{
  "dataset": "synthesised imitations of 52 everyday sounds, one a clip",
  "input": "log_mel",
  "num_classes": 7,
  "patch_size": [32, 4],
  "label_smoothing": 0.1,
  "loss": "cross_entropy",
  "optimizer": "adamw",
  "lr": 0.0014,
  "beta2": 0.95,
  "gradient_noise": 0.3,
  "steps": 11400,
  "lr_schedule": "cosine",
  "final_lr_fraction": 0.01,
  "warmup_steps": 2280
}
Rows from block 6 of a small sound classifier, named by matrix and row number. Rows with one number belong to one neuron. Each number is 128 + 32 x the weight over its row's rms, rounded and kept within 0 to 255. All counts start at 0.
After each neuron's rows are labels from the 100 clips, of 14848, where the neuron reaches its largest size: "strongest on" is what is common among them. Only what is clearly more common there than usual is listed. The data: synthesised imitations of 52 everyday sounds, one a clip. In brackets: how many of the 100.
# u: gMLP up (value half) (model.blocks.6.mixer.u.weight, 256x192), inputs 0-63
# v: gMLP up (gate half) (model.blocks.6.mixer.v.weight, 256x192), inputs 0-63
# out: gMLP down (model.blocks.6.mixer.out.weight, 192x256, transposed), outputs 0-63

u.4 [106 117  80 134 123 132 148 131  96 127 108 153 184 100 122 131 116 146 178  89  78  87  79 160  97 143 140 102 158 171 130 179 129 134 107 172 109 169 124 127 123 142 134 116 118 126 104 122 150 121 107  87  95 121 137 107 156 171 145 118 150 180 161 145]
v.4 [157 174 113 154 133 141 155 108 122  87 105 124 108 159  91 112  67 115  34 133 155 160 159 195 108 125 169 167 117 142 143 177 122 174 116 142 101  97 157  68 143 128 171 130 126  71 123 126 107 158  88 133  91 168 129 111 144  75 111 156 151 116 111 144]
out.4 [115  55 158  67  96 146 152 121 116  90  96 101 118 132 160  80 108 123 134 132 123 106 132 145 114 101 156 180 133 118 112 135 202 110 183 136  80  71 152 114 129 194 122 148 106 113 105 141 145 106 140 149 124  70 218 118 175  79 151  88  97 121 121 118]
strongest on: nature (39); signals (38); waves (29)

u.50 [182 135  79 119 155 155  86  92 150 131 144 119  83  90  56 113 145 113 187 132 145  76 123 120 131  94  93  98 138 141 194 154 166 163 142 145 123 181 113 108 130 176 137 140 163 116 100 127 115 113 158 208 105 167  72  69 120 109  96 137 162 129  70 115]
v.50 [100 163 129 155 144 183  76 129 151 118 100 155  98 106  92 112 165 134 162 165 117 129  92  98 147 117 128 179  89 162 123  92  88 138 160  97 124 130 139 126 103 119 121  88 132 118 110 105 157 181 132 120 191  85  59 126 115  88 113 186 146 131 148 164]
out.50 [ 94 144 144 131 106 125  62 145  92 119 103 154 109 142 179  89 162 138 145  95  71 147  91 193  77 141 137  82 124 173 170 105 156 101 116  67 159  98 120 165 111  90 128  83 177 116 122 173 129 160 144  98 118 161  91 121 115 137 137 143 115 130 142 131]
strongest on: machines and effects (100); engine (73)

u.155 [112 113 113 125 107  84 143 114 106  65 131  55 174 164 166 137 154 166  99 116 150 107 106  58  87 102 125  43 163  67  80 151 105 118 123 152 113 162 166 130 164 111 127 106  98 135 184 197 202 131 102 117 107 157 155 136 112 128 121  84  89  91 150 129]
v.155 [112 165 106 141 150 174 165 132 159 127 112 122  92 124 117 162 163 139 143  97 143 118 123 107  77 173 140  88 148 135 117 123  82 141  78 103 101 119 167 165  89 155 122 105 201 115 176 140 113 136  97 118 108  90 104  99 114 151 151 148 109 140 124 133]
out.155 [144 115  97 151 158 134 175  77 111 152 100 143 178 164 136 113 127 101 126 146  49  87  60 172 129 140 115 115 133 174 174 139  96 135 165 132 113 148 137  84 175 148 118 149 180 161 180 141 131  80 140 141 113 117 100  91 106 145 120 108 109 180 184 172]
strongest on: signals (44); whistle (34)

u.146 [129 155  67 137 129 178 129 135 154 155 138  94 130 133  86 159 145 101 143 160 114 124 113  76 112 165 150 153 148 124 147 187 116  83 146 178 143  79 127  75 110 173 143  85 159 119 133 141 137 166 187 135 135 145  99 118  85 168 126 139  56 166 160 186]
v.146 [121 174 176  52 110 119  84 125 139 136 136 131 151 119 165 147  70  99 153 175 160  94 156  81 113 160 156 185 119 233 128 201 162 116 170 132 154 155 146 134 134 172 135 132 122 142  99 116 131 148 144 168  85 127 103 113 147 129 117 116  93 143 136 109]
out.146 [122 115 122 110 108 152 133 100 140 136  94 111 190 140 186 159 204  96 117 129  98 123 132 103 152 125 163 153 103 187 166  80 156 197  99 116 111 168 115 201 153  86 144 141 133 115 104 108 131  87 136 116  59 150 139 148  88 132 111  65 130 141 162 120]
strongest on: signals (79); phone ringing (25)

u.18 [122 100 129  72 118 113  58 108 119 123 180  99  72 109 146 159 121  83 107  82 190 159 159 107 165 163 144 125  87 140 121 122 143 130 140  96 133 127 134 179 148  93 138 141 161 124 186  99 156 114 125 182 121 105 153 155 125 101  93 110  50 134  73 117]
v.18 [ 59 100 164 113 114 101 117 120 127 151 150 116 114  75  85 141 103 151 145 180 171 158 146 133 156 148 138 107  97 117 125 124 138 141 142 120 124 118 122 196 158 111  83 108 126 185 115  88  53 121 159 186 151  86 107  64  93 122 117 157 129 142  92 159]
out.18 [150 165 121 131 188 105 135 139 176 121 168  61  97 113 125  98  84 117 157  80 172 198 157 160 118  81 172 147 132 136 129 169 133 114  87 141 163 152 116 130 115 118 124 128 119 201 111 183 101 115 166 101  99 142 146 126 136 137 169 129 132 157 110 146]
strongest on: reverberation (62); text has "reverberant" (62); people (46); applause (40)

u.98 [117 178 189 157 137 101 159 103 111 188 112 126 124 144 123 138  93  90 173 143 146 169 153 104 193 143 104 171 191 153 151  73 138 116  97 172 118 142 122 105  99 189 125 131  76  92 141 130 104 142 144 105 109  55 114 148 165  81 122  79 147 139 121 105]
v.98 [130 138 172 134 128 104 105 204  89 111  63 145 154 102 133 143 153 128 179 107 111 154 174 109 154  96  95 103 123 155  99  78 116 147 118 169  62 148 183 156 180 167 130  80 137 175 100 145 129 160  95 168  84 128 130 102  91 183 133 159 155  97 174 125]
out.98 [ 83 143 154 116 143 157 162 154 176 128 108  79 144 155 164 109 152 202  53 183 107 165 108 129 173 114 150  92  97 175  85 170 143 148  84 154 102 128 138 127 151 160 136 172 157 173 112  98 151 123  92 170  62 125 129 119  96 161 108 154 164 122 122 135]
strongest on: household (48); coin spinning (34)

u.165 [157 124 120 141 100 132 123 139 134 103 151  51  50 123 144 101 166  59 110 108 157 138 105 117 116 117 100 175 151 126 144 196 111 128 161  93 119 130 157 130 121 100 150 109 144 128 119 189  72 164 145 109  94 145  81  93 138 165 177 147 158 118 139 118]
v.165 [131 135 102  74 106 175  71 133 109 103 158 153 100 141 158  76 139 131 161  88 139 125 157 116 122 141 129 129  84 121 133 125 132 152 139 133  90  63 125  78  94 140 100 159 121 131 173 111 201 144 133 203 140 140  89  74 151 176 125 129 107 113 167  78]
out.165 [ 90 161 192  50  78  39  77 178 124 128 115 136 112 116 150 121 157 104 142 185 100 127 151 129  94 173 123 109 140 131  37 142  95 124 177 130 114 140 138 103 151 146 110 104  57 147 122 132  97 141 133 116 121 153 115 171  88 158 145 182 106 106 119 135]
strongest on: household (93); doorbell (62); creak (31)

u.133 [128  73 109 122 137 145 105 133 116 118 154 120 125 179 152 168 134 120 113 135 127 167  94 108 121 147 124 142 142  62 163  97 101 181 107  78  99 115 112 134 101 154 106 134 166 144 177 180 108  89 173 149 139 123 193 112 123 129 139 133  71 137 101 130]
v.133 [108 136 102 149 126 132 128  83  97 121 149 134  62 135 109 135 128 155 116 160 125 102  98 149 148  58 170 150 138 114 169 164 124 134  86 125  75 140 134 130 138 231  83 142 157 133 132 131  98 140 182  99  85  84  87 105 117 151 139 127 176 125 153  85]
out.133 [110 107 129 110  89  79 129 125 105  60  56 172 114 137 175 156  82  98 176 128 132  49 139 147 127  79 142 145 139 123 149  85 188  94 185  94  92  62  97 134 170 127 103 110 139 133 100 138 164 148 131  38 128  44 101  96  96  88 165  96 111 137 166  51]
strongest on: signals (100); car horn (71)

u.2 [143 130 152 135 147 103 130 115 145 115 141 104 117  93 113 141 196 130 137 165 109 126 171 106 102 141 105 111 131 212 100 119  92 127 100 173 180 138 116  80 138 172  77 119 132 152 182 129 137  80 168 153 126 132 175 166 104 151 111 101  99 132 151  75]
v.2 [146 151 155  86 106 138 128 139 139  55 118 108 142 182 111 121  69 129 169 165 133 154 101 190 168  71  51 165 151  87 122  84 106 103 147 120 101 126 148 148 148 122 155 153 129 136 147 169 138 100 195 181 105 142 153  94 141 130  57 148 252 134 129 134]
out.2 [136 172  83 122 139 135  65 160 138 152 140 138 124 178 149 160 122 129 113  80 125  97  93  95  94  89 127 104 186 160 169  94 159 154  93 114 116 117 146  47 192 133 110 159 170 132 104  85  99 137 141 219 146  99 128 141 118 125 162 136 114 151 141 175]
strongest on: people (59); nature (36); footsteps (34)

u.200 [178 156 113 135  92 175  94 103  56 179 121 153 145 117 136 140  78 101 154 142 182 143 121 101 112 141 154 176 115 162 127 185 116  89 131 102 154 152 127  82  82 154 186 118 107 155 117 133 189 135 170 110  74 143 144 139 125 141 150  89 144 129 160 136]
v.200 [118 141 115 179 121 121 159 143 163  74 137 173 166 150 123 134 107 103 115 124 108 133 158 187 151 126  86 149 154 131 133 133  62 128  75 143 125 136 190 153  89 190 100  91 140 104  87 141 123 131  75 145 150 141 135 117  92 116 115  86 135  90 152 101]
out.200 [193 126 134 138 135 108 108 161 127 133  51 152 127 159  72 172 156  92 130 157 172 106  96 178 174  68  93 107 104 140  68 115  76 121 151 163  67 107 157 141 127 132  99 173  51 144 135  94  91 128 117 167 108 134  56 169 116 159 129 152 133 188 129 136]
strongest on: household (100); door slam (75)

u.15 [201 134 109 100 125 184 175 147 162 124 146 102 132 118 113 118 152 114 109 181 144 123 201 111 141 123 101 118 119  99 135 133  85  93 163 131 140  79 145 157 123 164 127  80  97 150  77 147  90 124 102  96 158 182 125 167 163 167 181 227 191 170 151  83]
v.15 [114  73 115 207 149  96 103 206 183 114  94 102 132 113  85 132 131 153 145 111 159 184 157 143 136  93 135 119  74 156 129 134 143  97 143 118 121 132 121  80 198  82 125 203 165 142 179 139 133 130  84 143 150 153 113 177  78 101 148 133 110 208 128 153]
out.15 [112 137 139  96 120 125 129 141 174 144 109 172  85  55 137  53 156 125 153 115  97 122 112 169 131 167 185 107 196 164  76 131 190  94 171 159 139  99 133 153 126 123 105 136 123  80 143 159  93 165 145  77 165  86 179  80 100 194 157 125 152 100  99 116]
strongest on: reverberation (91); text has "reverberant" (91); clock ticking (55)

u.117 [144 209 168 138 207  90 146 117  99 137 190 126 112 135 118  96  76 147 115 128 130 144 157 118 124 203 121 128 180 140 122 130 160 175 197 104 160  94  97 111 106 177  98 167 179  78 145  78 142  85 108 138 114  97 110 156 178  99 143 150 153 128 147 187]
v.117 [ 69 155  43 139 116 143 148 123 190  89 139 167  81 103 168 121 177  21 113 128 134 178 108 115 145 147 157 134  88 143  79 122 117 131 150 115  94 173 160  47  90 125 132 102 155 104 115  93  58 144 165 106 162 131 159 122  95  96 105 130 148 123 151 153]
out.117 [ 48 109 106 163  87 121 140  99 131  53  84 174 141 173 143  83  84 157 115  98 118 123 128 165 177  97 131  97 117  95  98 147 128 145  77 124 128 146 109 162 154 120 110 121 120 136 119 121 125 144 172  86 112 108 196 142 140 154 122 143 173 132  57 144]
strongest on: nature (59); stream (49); applause (26)

u.185 [210  72 130 154 157 151 110 101 144 125 173 117 151 178 145 157 134 106 117 105 197  82 158 114 141 181 122 123  94 151 103 142  85  87  97 113 157 131 140 168  63 120 169 102 155 116  96 155 130 128  88  77 176 118  98 157 130  93 150 107 125 100 135 176]
v.185 [150 108 160 104 196 150 149  98 159 141  87  80  99 122 113 119 139 130 112 120 123  96 160  90 191  36 159 120 142 119 122 139 175 133 109 132  95  82 110 137 128 128 136 133 152  89 139 115  71 115 107  90 108 119 134 132 125  79 144 107 113 143 112 110]
out.185 [ 68  98 107 108 115 138 125 106 110 137 106 143 105 118 127  60 114 210 162 159 113 168 145 182 183 155 135 153 127 131 140 113 157 120 133  97 149 116 105  76 111  69 122  96 112 130 125 124 106 117 131 111 204 130 130 149  95 130  74 147  77  97 127 114]
strongest on: people (87); snoring (41); applause (28)

u.168 [154 117 150 122  96  98  90 159 136 161  73 135 121  90 119  99 139 126 101 123 138  90 134  81 162 103 150 185 179 122 182 102  87 108 170 106 110 128 185  48 134 107 102  76 145 180 150 103 126 127  83 102  66 133 106 138 165 126  87  56  89 148 138 130]
v.168 [148 149 161 151  87 148  66 139  61 122 149 173 135 178 133 143  95 120 149 184  69 130 148 128 138 112 176 152 107  78 104 184 170 105  89 125 154 145  52 104 141 120 126 160 159  93 173 100 135 114 117 135  88 132 107 175 151 170 112 134 131  98 105 126]
out.168 [101 123 129 147  89 140 137  93 117  79 183 157 156 160 145  72  79  75  98  97 141  96  44 138 170  98 135 143 119  95 161 170  93 117 104  61 183 114 136  93 179 136 107 139 114 105  86 151 118 144 133 104 138 129 127  94  95 131 138 150 123  90 128  59]
strongest on: people (68); coughing (63)

u.213 [148 113 104  99 163 114 151 123 109 113  95 132 102 147 145 127 122 118 161 136 176 110  99 136 200 132 109 154 115 140 108 108  91  93 152 125 123 148 137 129 138 134 193 119  64 128 137 127 140 193 104 153 128 103  94 133 174 172 162 133 135  92  96  70]
v.213 [110 151  98 101 101 208 143 107 105 154 141 155  96 122 138 155  88 162  80 112 141  83 100 185 110  69 121 144  64 144 141 184 144  79 162 140 109  89 117 150 128  57 128  87 123 139 180 158  99 104 123 129 129 101 138 186 185  51  97  56 169 114  90  92]
out.213 [119  90 163 140 118 103 112 133 180 163 182 150 116 151 130 204 110 119 133 112 161 170 135 167 146 170 130  84 170 128 142 150  90  70 138  85 104 129 155 179 127 106 183  77 122 139 106 119  94  65  84 111 117  79 161  84 152 111 159 109 146  70 163 103]
strongest on: signals (99); siren (44)

u.60 [178 121 157  99  78 116 166 146 136 138 139  49 120 157 166 134 139 138 113 189 112 124  80  69 172 145 123 155 151 125 144  88 140 117 134 146  93  52  62 122 124 120 131 151  94 132  88 123  85 159 136 134  99 105 106 142  70 158 139 118  92  94  82 141]
v.60 [104  51 130 135  93 200 122  97 112 101 119 121 139 123  72  78 177 112 162 136 150  24 124 179 166  72 167 142  99 116 114  75  89 103 114 124 141 164 152 122 118 123 105 121 129 141 129 138 159 122 134 105 112  75 107 107 163 159 126 100 131 153  85 121]
out.60 [138  85 170 128 107 132 181 124 139 127 120 135 157 134 160 154  93 136 114 112 112  73 146  75 141  93  77 222 147 122 145 120 111 166 123 100  72 145 133 181 174 171  91 101 171  87 166 165 176  97  91 153 131  78 125 103 131 140 138 128 143 108 118  83]
strongest on: signals (100); phone ringing (72)

u.240 [119 154 113 136 110 110 145 101 165  82 170 163  46 122  87 132 140 170  87  86 146 179 106 115 126  82 162 102 108  63 135 181 149 160 119 136 133  98 141 147  74 150  63 134 108 116 133 158 135 128 116 168  93 125 181 154 121 118 130 160 139 167  57  97]
v.240 [118  94  92 119 124 136 107 136 137 120 132 150 123 129 112  91 183 113 198 134 207 128 133 166 122 148 152 102 146 148 133 129 148 188 129 115  28 104 183  94  55 144  81 125 101 150 137 137 117  83 104 195 154  83 145 114 115 178  82 157 131 167 144 126]
out.240 [176 152 133 145 146 108 115 111 121 107 136 141  87 118 132 104 127 117 126  92 142 177 125 156 205 112  92 119 177 124 118  88  82 112  99 101 135 151 184 156 106 141 134 111 100 148 123 143  98 133 124  98 125 122 153  57 211 134 160 129 121 152 121 118]
strongest on: nature (100); waves (78)

u.132 [143 133 156 112 170 139  76 120  95 116 112 139 126 170 105 125 147 139 117  87 149  18 135 156  62 128 124 113 112 130 151 131 169 138 163  56  72 182 140  96 132 122 143 123 109 136  65  33 130 132 185 160 152 150 106 153 124 144  98  53 116 155  66 159]
v.132 [121 152 136  99 156  87 134 184  88 113 144 156  85 128 155 145 157 119 130  91 203  94  99 106 141 157 160  64 175 145 163 158 180 103 129 103 141 131 124 134 115 129 107  97 166 112  86  94 134 181 112 151 177 107 115 154  75 145 101 141 144 148  68 167]
out.132 [ 71  34 182 148  90  93 135  91  99 127 121 138 105  92 135 161 129  79  93  95 133 149 115 174 169 100  83 192 119  93 130 101 129 125 143 115 139 154 132 152 123 174 106 158  82 158 130 128 108 151 131  73 131 116 126 151 126  80 152 151  90 139 173  64]
strongest on: signals (60); white noise (39)

u.166 [118 119 192  56 118 120 110 123 121 156 125 111 122 115 163 122 124  93 148 119  93 168 111  84 128  96 143  92 148 140  77 111 167  53 215  81 147  92 127  84 148  97 149 160  70 195 156 152 164 179 198 173 106 135  99 156 132  95 104  94 151 169 134 105]
v.166 [166  57 118 121 115 116 126 148  88 125 133 119 116 197 145 174 116 173 100 118  79 175 157 110 132 108 143  85 123 170 132 117  93 103 123  99 124 112  76  81 176 122 119 182 161 183 157 148 133  89 123 117 174 146 163 126  75  60 137  92 100 203 136 149]
out.166 [194 132 138 108 148  97 101 187 142  96 126  93 115 129 122 126  98 159 173 147 134 105 131 169 146 141 112 169 119  91 139 121 123 117 109 144  84 141 113  85 161 130 127 200  90 130 173  92 156 181  84 166 109 127  88 117 165  77 212 192 168 160 114  87]
strongest on: household (78); typing (73); reverberation (66); text has "reverberant" (66)

u.25 [149 151 113 104 139 170 180 116  98 101 130 169 115 143 118 175 156  72 150  75 136 110 173 116 142 163 167  71  93 154 131  69 154  70  84 139 111 164 137 118 169 116  95  86 137 122 115 125 169 165 111 150 153  77 173 174  86 129 146 108 107 137 156 111]
v.25 [131 103  85 145 112  75  93 140 197 114  94 117 132 145 101 136 197 155 147 123 128 109 137 147 167 121 194 115 195 156 129  73  66 158 104 105 119 151 158 104 168 105  86 140 163 107 145 122 134 125 186 129 116 153 157 164 143 169 144  95 133 117  68 169]
out.25 [163 145 189  93 133 152  85 133 130 167 156 160 101  94 113 106 161 143 159 128 162 122  86 125 193 122  96  77 115 154 124 126 108  52 131  83  99  77 125 123 153 165  80 183 107 112 176 149  90 124 140 129 112 152  94 168 143 122 127 161 129 114 101 116]
strongest on: people (39); muffled (low-pass) (31)

u.254 [ 94 147 102 154  86 167 118 141 115 129 150 123 151  90 171 174 134 101 144  90 146 116 152  48  49  97 119 148  97 134 154 178 144  89 184 154 131 155 174 123 151 153 107 146 147 117 133  90 143 141 170  99 152 130 100 181 109 139 116  78  65  97 137 125]
v.254 [138 151 129 113 143 181 153  64  91 151 151 113 104 100 121 174 149 100 129 134  95 172 108  80 146 139 125 129 148  79 148 150  91 144 103 157 143 114 161 102 163 155 140  56 109 137 135  77 165 102 204  70  91 121  94 136 104  91 135  91 135  98 137 167]
out.254 [102 107 103 146 137 142 155 140 116  61 125 152 159 118 140 132  87 100 160 170  93  85 153 134 173 154 121  75 143 179 143 102 146 144 108 165 117 112 171  86  52 150 105 161 111 155 148 129  82  90 117 164 136 151 127  96 174  83 209 169 174 129 145 143]
strongest on: machines and effects (100); engine (52); helicopter (48)

u.93 [122  83  97 114 135 127 195 170 132 184  79 115 106 143 158 169 133 121 112  79 171 137 131 131 133 149  67 143 166 132  84 126 101 190 119 120 115 119 150 154 181 137  85 191 153 145  73 132  94 147  55 169  75  65 164  95 147  78 126 143 139 133 147 142]
v.93 [ 98 179  78 164 136 140 150 122  66 114 116  91 120  98  98 109 165 140 108 171  77  58 132 148 166 114 117  94 121 155 119 127  74 147 159 153 150  92  35 134 197 129 204 161 102  85 105 101 130  89  79 182 126 117 105 128 145 113 169 178 109  58 127 110]
out.93 [105 129 110  76 173  98 149 123 112 154 112  98  81 108 134 101 169 119 172 143 184 177  92 148 213 166 209 102 122 110 123 166  74  98 113  55 183 121  97 123 123 152 194 147 148  99 146 108 169 145 126 142 162 135 118  93 104 115 107 127 143 185 122 135]
strongest on: signals (42)

u.109 [163  99  90 100 139 150 111 152 140 132 121  80 115 154  62 156  70 139 105 129 126 198 165 102  85 120 106 129  95 120 165 103 113 139 184 112 153 138 163 125 160  78 124 114  89  93 186 126 167 188 152 116 146 119 122 124 147 163  46 116  65 147 195 147]
v.109 [143 121 163 110 149 126 125 139 129 148 122 150 105 158 137  82 179 125 109 156 124 221  98 116 123 165 110 164 121  80 127 133 179 173 122  76 106 128 130 133 157 122 105 145  91 143 130 177 133 156 160 134  94 149 154 121 139 112 122 132 184 162 136 133]
out.109 [195 122 113  97 125 172 102 164  83 123 143 155 160 132 124 147  82 114 121  78 147 139 127 116 140 120 123 140 108  98 142  68 191  68 163  55 105 139  88 120  99 108 111 130  93 147 142 105 158  61 138 109 118 137 114 142 126 134 108 123 175 164 131 148]
strongest on: people (100); snoring (93)

u.199 [138 128 159 138  76 140 126 117 133 122 110 114 120  98 107  92 151 173 175 107 135 132 107 145  84 116 151 157 124 128 157  55 158  61 154 121 150 125 131 183 160 128 164  59 120  86  91 123 140 148 184 135 164 105  95 138 174 124 167 150 128  88  89 100]
v.199 [183  80 128 164  97 103 116 124  54 141 109 137 126 113 110 135 121 130  61 127 154 153 120 110 163 143 113  99 146 171 143 152 114 240 148 100  32 130 173 125  93  94 127 102 184  65 106 140 104 151 138 102 156  93 182 162 155 141 110 118  81 187 119 124]
out.199 [140 151 168 146 127  92  89 151 157  68  99 115  80  75  71 101 168 143 114 137 105 149 150 132 123 208 127 116 168 130 174 165 194 120 192 168  91 146  93 171 186  96 123 142  99  90 150 151 145  90 111 124 136 188 230  78 146 130 160 159  71  67  91 154]
strongest on: nature (90); rain (65)

u.61 [102 215  54 114 137  61  78 119  33 131 112 122 128 152 134  96 166 113 130 118 172 157 103  83 172 163 142 134  92 162  75 145 106 120 119  95  79 142 151 116 110 103 128 114 113 142  89  83 124 153  96  87  75  69 191 156 115 183 135  90 130 207 124 144]
v.61 [118 102 114 175 164 106 140 116  68 207 128 128  90 140  76 142 109 103 143  76  98 132  98 139 238  56  96  42 124 109 116 158 119  94 117 137 124 148 182  72 134 189 172 109 169 112 125 114 168 135 110 104  87 107 136 124 119 118 109 129 148 126 185 167]
out.61 [ 87 112 125 106 125 110 120  75  61 147 131 113 158  84 114 134 107 117 125 136 149 144 156 165  62 147 102  64 189 143 101 180  81 101 135 129 125  83 189 166 173  72 105 102 140 129  82   1  74 110 162  93 154 117  95 113 139 163 127 125 122 108 147 135]
strongest on: thin (high-pass) (35); barking (27)

u.125 [158  94 145  92 173 205  89 114  64 130  65 155 164 109 112 103 118 134 115 120 113 118 115 123 195 121 139  83 103 134 139  57 106 130 158 104  99 102  85  74  89  70  90 137 126 119 150 146 154 141 142 171 160 197 111  94 119 101  92 134 121 119 167 125]
v.125 [ 72 107  70 125  55 142 102 107 124 103 140 165 136  94 143 119 109 150 178 169 136 147 101  77 147 117  97  97 112  86  92 163 133 189  76 153 114 115 133 172 134 150 109 137 157 158 106 110 214 154 110  92 131 102  86 101 161  49 129  73  74 128 181 104]
out.125 [ 88 216 101 141 169 173 147 122 161 110 123 138 104 116  79 126 102 139 133 148  67 134 131  97 110 142 121 134  82 102 168 163  85  93  96 177 144 170 105 144 113 116 104 145 157 128 161 116 141  99 145 126  94 120 115  91 126  93 123 145 145 140 135 121]
strongest on: people (34)

u.186 [ 97 129  65  90 104 141 108  65 134 104 107 157 128 100  82 117 188 129 129 123  57 158 184 138 101 164 103 164 113 129  95 141  64  78  96 121  98 185 132 144 119 125 191 103 167  74 118 119 118 127  88 131 144 102 136 161 164 116 134  71  83 113 137  83]
v.186 [ 94 113 143 200 116 196 143 151  95  81  90 117 138 142 132 141 149 111  84 160 101  93 156 131 154 107 109 189 136 157  87 143  97 140 106 138  84 137 181 180  75 137 126 126 157 156 155 119 145 170  75 137 122  76 123 132 152  90 108 108 149 186 116 125]
out.186 [107 163  81 105 158 196 120  76 117 129 159 158 104 212 195 133 142  68 171  93 125 178 136 134 118 115 163 119 128  84 174 116 145  92 119 108 136 124 154 101  97 104  47 130 121 117 151 173 104  76 142 127  46 111  87 122 154  84 144 102 163 105 141 113]
strongest on: machines and effects (99); spray hiss (98)

u.118 [113  95 174 128 119 132 119  51 138  72 128 142  97 129 138 155 127 198 153 127 133 130 151 203 132 110 173 114  77 174 112 152 166 171 135  96  99 134 149  85 130 158 170  74 183 116 157 195 131 130 123 148 145 113 149 158 161 133 140 156 127 179 128 177]
v.118 [149 104 154 119 126 118 150 108 197 102 215 127 164 133 120 125 155 123 103  82 142  90 111 109 100 156 111  90 112 107  89  82 125 113 174 149 131 167  64 123 105 174  43 144 130 122 106  52 109 156 196 184 106 145 153 139  81 120 102 160 108 128 137 113]
out.118 [134 129 121 122 111 113  61 134 140 123  95 123  69 155 122 126 118  85 171 130 177 176 140 180 150 117 153 154 146  76 122 165 114 137 130 123  61  63 112 113 112 165  84 114 100 159 111 130 161 158 154 162  80 133  94  91  92 164 128 147 154 193 110 168]
strongest on: people (58); snoring (49)

u.244 [163 143 126  80 116 158 106  84  97  58 120 111 129 170 129 143 116  97  69  77 111 134 176 127  71 155 158 169 152 193 158 135  94 154 177 112 114 100 164 193 141 133 117 170 147  69 129  89  92 139 126 103 136 130  46 181 149 114 141 141 173 116  64 130]
v.244 [144 188 103 192 207 121 108 122 130  83 159 143 100 103  68 162 100 154 113 157 136 114 139  87  98 140  50  86 128 140  99 120  69 159 103  93 162 140 137 141  92 192 160 120 183 122 156  88  86 153  92 177 126 155 101 110 157 184 141  71 131 122 152 124]
out.244 [128  99 132 174  96 172 193 128 120 130 122  72 148 130  87 115 114 123 148 161 161 122 187 151  99  69 123 163 188 107 123 113 129 131 107 139 109 101 153  87 124  75 121 107 132  69 111 104 178 156 153 132 110 108 114 145 106 187 126  98 220  62  90 149]
strongest on: nature (38)

u.191 [100 125 127 156  93 162 138 131 115 189 149 183 109 100 118 144 131 108 186 138 133 103  80 130 104 127 122 129 175  74 108 107 105 148 114 116 113 104  98 111 138  70 172 195 145 155 200  78 152 126 134 148 170 147  92 112 132  95 156 125 173  88 135 157]
v.191 [110 121 139 122 162 125 133 157 150 131 198 101 131 148 146 133 132 146 169 124 129 138 133 142 170  67 168  66  90  87  88  92 118 110 110 119  92 148 107  66 128 170  76 156  97 131 114 127 162 128 147 161 143  56 102 125 136 103 162 159 128 118 170 183]
out.191 [132 157 179 202 131  62  87  50 119 132  95 165 125 150  80 119 130  99 115 160 118 157 104 151  69 136 113 102 150 153 110 120 137 134 147  89 125  59 129 161 159 180 145 165  73 131 146  90 160  67 140 157 136 173  66 177 127 161 129 143 129 128 123 154]
strongest on: household (43); typing (38)

u.13 [159 136 157 188 116 102 141 106 140 153 102 118 138 169 162 113 109 130 135 171 137 144 148  66 173  80 152 131 135 137 152 158 161 109 162  91 151 137 146  89 117 170 136 114 106 148 110 149 208 112 128 121 128  92 105 132  94 106 171 146 178 172 155 148]
v.13 [108 151 114  96 106 131 152 146  43 108 122 131 212 193 122 132 147 120 118 151  73  81 128 184 108  83 118 159 109 115 116  54 115 102  76 157  86 123 172 136 104 154 116 146 183 143  97  99  67 161 150 130  93 125 133  83 131 119 124 112 150 153 162 118]
out.13 [147 212 130 215 122 158 113 138 149  81 144 167 146 115 103 118 110 129 126 118 159 112 129 143 107 101 151 120  97 147 148 117  94 165 124 136 120 143 138 143 133 158  90 217 110 173 107  65 110 169 136 182  81 134 121 131 151 114 177 149 141 126 141 119]
strongest on: household (69); clock ticking (53)